A small audio frame classifier, trained from scratch: muon at rate 0.034, 39062 training examples.
Rows from block 5, named by matrix and row number. Each number is 128 + 24 x the weight over its row's rms, rounded and kept within 0 to 255. All counts start at 0. After the name is the row's rms in percent of the matrix's.
# weight_ih_l0_reverse: LSTM input weights, backward direction (gates i, f, g, o stacked) (model.rnn.2.rnn.weight_ih_l0_reverse, 384x192), inputs 0-47
weight_ih_l0_reverse.30 108 [130 160 146 162 115 125  93 113 128 187 122  83 117 104 150 138 106 156 141 139 120  99 127 132 161 118 122 115 133 155 106 146 140 121  98 125 147 146 155 103  99 124 121 127 107 132 159 106]
weight_ih_l0_reverse.31 098 [141 128 131 103 142  81  92 182 125 138 118 122 119 135 128 156  96  80 123 144 167 198 141 108 107 111 132 121 163 133 154 145  89 171 123 139 123  95  77 112 135 140 140 159  88 113 133 114]
weight_ih_l0_reverse.32 097 [134  68 129  85 104 139 132 120 128 148 120 147 101 130 122 129 134  69 157 159 161 126  85  98 160 127 173 136 118 156 178 117 131 135 161 148 175 110 133 126 117 124 170 141 149 106 128 135]
weight_ih_l0_reverse.33 105 [159 123 110 132 106 145 163 121 157 138 132 153 161 131 150 112 144 101 117 128 112 124 139 131  95 123 150 109 116 110 112 132 111 129 152 139 146 120 145 118 125 222  67 136 126 171 123 152]
weight_ih_l0_reverse.34 106 [ 91 131 142 186 121 165  60 127 131 117 145  93 140 164 112 106 113 120 169 123 143 163 135 150  96 173 144 153 146 107 133 152 162 133 154 124  90 129 114 100 111 135 125 128 156 121 103 116]
weight_ih_l0_reverse.35 100 [156 122 124 165 135 133 120 126 122 135 113 182 100 159 124 129 128 168 185 113 130 165 104 134 115 141 145 109 123 130 121 162 156 157 181  93 101  86 131 155 137 195 127  72 150 114 100 151]
weight_ih_l0_reverse.36 099 [139 114 128 129 168 108 137 170 120 161 118 142 147 122 110 113 114 151  93 157 115 158 195 135  81 134 106 130 148 137 116 148 104 129 139 157 107 171 130 173  62 125 170 130 122 117 104 101]
weight_ih_l0_reverse.37 101 [132 121 130 114 128 134  86 100 118 100 138  82  99 121 124 126 148  89 121 146  81 106 131  90 130 142 207  96 147 127 134 150 111 119 148 180  90  79 130 123 167 174 123 126 140 126  95 135]
weight_ih_l0_reverse.38 102 [135 161 148 148 118 102 115 138 148 164 125 141 118 126 116 116 112 112 120 130 121  61 110 137 133 131 123 153 138 149 111 160 114 162 130 130 111 112 184 118 129 159 123 107 137 149 122 165]
weight_ih_l0_reverse.39 102 [153 134  88 107 120 135 143 151 142 129 117 138 132 131 120 137 154 185 142 120 124 178 149 111 149 148 153 129 112 124 153 136 134 152 114 137 119 127 129 138 142 104 155 103 137 156 129 103]
weight_ih_l0_reverse.40 104 [193 105 168 148 108 150 127 134 139 103 152 135 138 161 162 118 152  83 123  96 117 128 130 138 137 103 102 138  78 142 107 174 155 147 129 107 113  97 109 143 131 104 143 163 167 131 119 111]
weight_ih_l0_reverse.41 099 [115 135 129 110 114 144 159  83 116 148 112 112 133 122 123 121 120 134  83 156 118 132 111  98 110 126 108 113 124  89 146 183 113 120 159 136 117  99 121 177 176 139 147 119 116 145 167  78]
weight_ih_l0_reverse.42 110 [151 122 111 126 106 146  89 113 110 125 132 183  93 115 120 148 136 158 106 145 110 140  96 137 115 118 115 160 101 168 125 110 138 130 144 125 121 145 168 160 146 100 142 162  82  83 142 141]
weight_ih_l0_reverse.43 101 [166 155 129 120 123 100 144 111 107 111 141  83  91 135 173 107 162 120 128 146 153 154 134 130 196  97 139 139 134  92 143 136 124 136  99 126 136 106 111 144  98 111  69 124 127 108 145 135]
weight_ih_l0_reverse.44 106 [110 151 146 149 112 127 115 138 106  92 119 148 113 123 101 164 119 107 110 103  87 135 129 137 143  92 192  94 127 128 127 185 127 133 116 138 142 119 131  78 127 109 124 184 105 105 117 140]
weight_ih_l0_reverse.45 109 [127 132 140 126  84 136 162 165 139 134 101  95 176 123 132  89 126 146 126 105 141 150  95 132 109 122 118 112  95 122 127 140  99 101 147 147 151 108 120 125 131 122 150 141 156 127 153 121]
weight_ih_l0_reverse.46 107 [ 65 118 143 153 137 144 122 153 116 122 108 148 150 130 130 136 141  96  86 129 107 116 101 141 120 121 128 138 174 143 133 148 118  94 113 119  98  96 150 108 143 249 166 136 105 125 121 151]
weight_ih_l0_reverse.47 100 [122 132 112 137 131 114 108 140 117 130 116 107 122 113 107 145  98 140 124 130 134 135 122 128 123 163 179 132 110 145 137  70 127 165 109 147 117 167 139 156 159 117  64  98 115  74 117 130]
weight_ih_l0_reverse.48 101 [104 152 151 104 129 134 160  71 127  95 107 156 161 146 124 162 105 170 138 138 142 103 128 122  99 112 105 106 156  85 125 125 106 133 159 115 123 110 128 156 158 193  90 186 135 108 143  91]
weight_ih_l0_reverse.49 104 [117 108 168 112 123 127 106 171 140  51  93 170 100 133 126 118  99 129 140 130 136 100 119 127 156 147 139 101 133 137 131 139  95 155 100 101 141 129  79 123 132 118 119 123 129 120 101 129]
weight_ih_l0_reverse.50 101 [144 156 122 154 140  98 191 153 149 178  83 113 121 148 146 146 119 133  69 127 130 143 114 104 119 141 126 137 102 124 170 131 171 115 170 139 173 154 116 129 107 107 157 111 114 171 123 138]
weight_ih_l0_reverse.51 099 [131 134 103 100 152 131 117 161 139  90 104 133  55 148  91 121 123  99 117 115  90 116 180 108 115 102 141  97 177 134 180 117 154  96 135 137 128 150 126 137  78 123 114 136 119 131 145 148]
weight_ih_l0_reverse.52 097 [145 148 120 116 112 125 139 175 150 123 118 128 138 147 142 128 131 112 108 133 124  95 188 118 105 138 104 141 126 111 103  88  92 113 158 126 139 136 127 115 153  90 126 143 112 125 107 161]
weight_ih_l0_reverse.53 105 [127 101 123  97 136 124 143 121 149  96 121 146 109 126 117  85 118 117 133 126 125 121 117 140 121 137 102 108  74  98  72 158 100 217 154 121 148 142 126 142 152 115 100 121 150 160 134 114]
weight_ih_l0_reverse.54 100 [116 152 127 133 141 126 131 150 137 140 145 134  77 154 107 149 143 145 132 151 104 134 152 128 112  94 156  93 108 129 137 134 111 134 108 156 107 105 146 155 115 150 142 114 162 128 107  73]
weight_ih_l0_reverse.55 100 [147 135 134 142 132 102 155 115 132 113 134 184 140 137 137 126 139 124 135 153 154 141 103 133 124  76  60 122  88 120 110 149  98 126 137 125 144 117 124 165 195 111 125 117 188 115 103 108]
weight_ih_l0_reverse.56 102 [101 132 116 141 129 156 128 121 119 174 157 149 141 129 133  98 108 118  88 177 109 139 141 137 140 132 145  87 111 106  66 135  91 110 177 165 128 106 129 140 156  89 121 106 137 104 147 114]
weight_ih_l0_reverse.57 097 [180 100 115 148  83 131 133 128 142 137  84 131  94 106 142 116 115 144  86 169 115 136 118 111 113 105 128 142 140 135 138 113 125 142 155 128 142 143 165 121 116  82 140 171 124 143 107 185]
weight_ih_l0_reverse.58 099 [ 86 146 121 117 106 139 173 135 123 112 133 131 140 119 168 111  90  90 162 136 201 113 128 148 142 137 130 131 143 141 122  85 129 115  94 139 140 133 124 128 113 115 149 125 100 133 137 105]
weight_ih_l0_reverse.59 105 [150 118 160 128 138 128 153  98 121  96 128  98 132 107 122 164  91  66 102 129 131 102 118 109 142  74 120  90 164 131 141 161 136 112 160 142  88  77 136 135 113 131 137 166  89 157 137 123]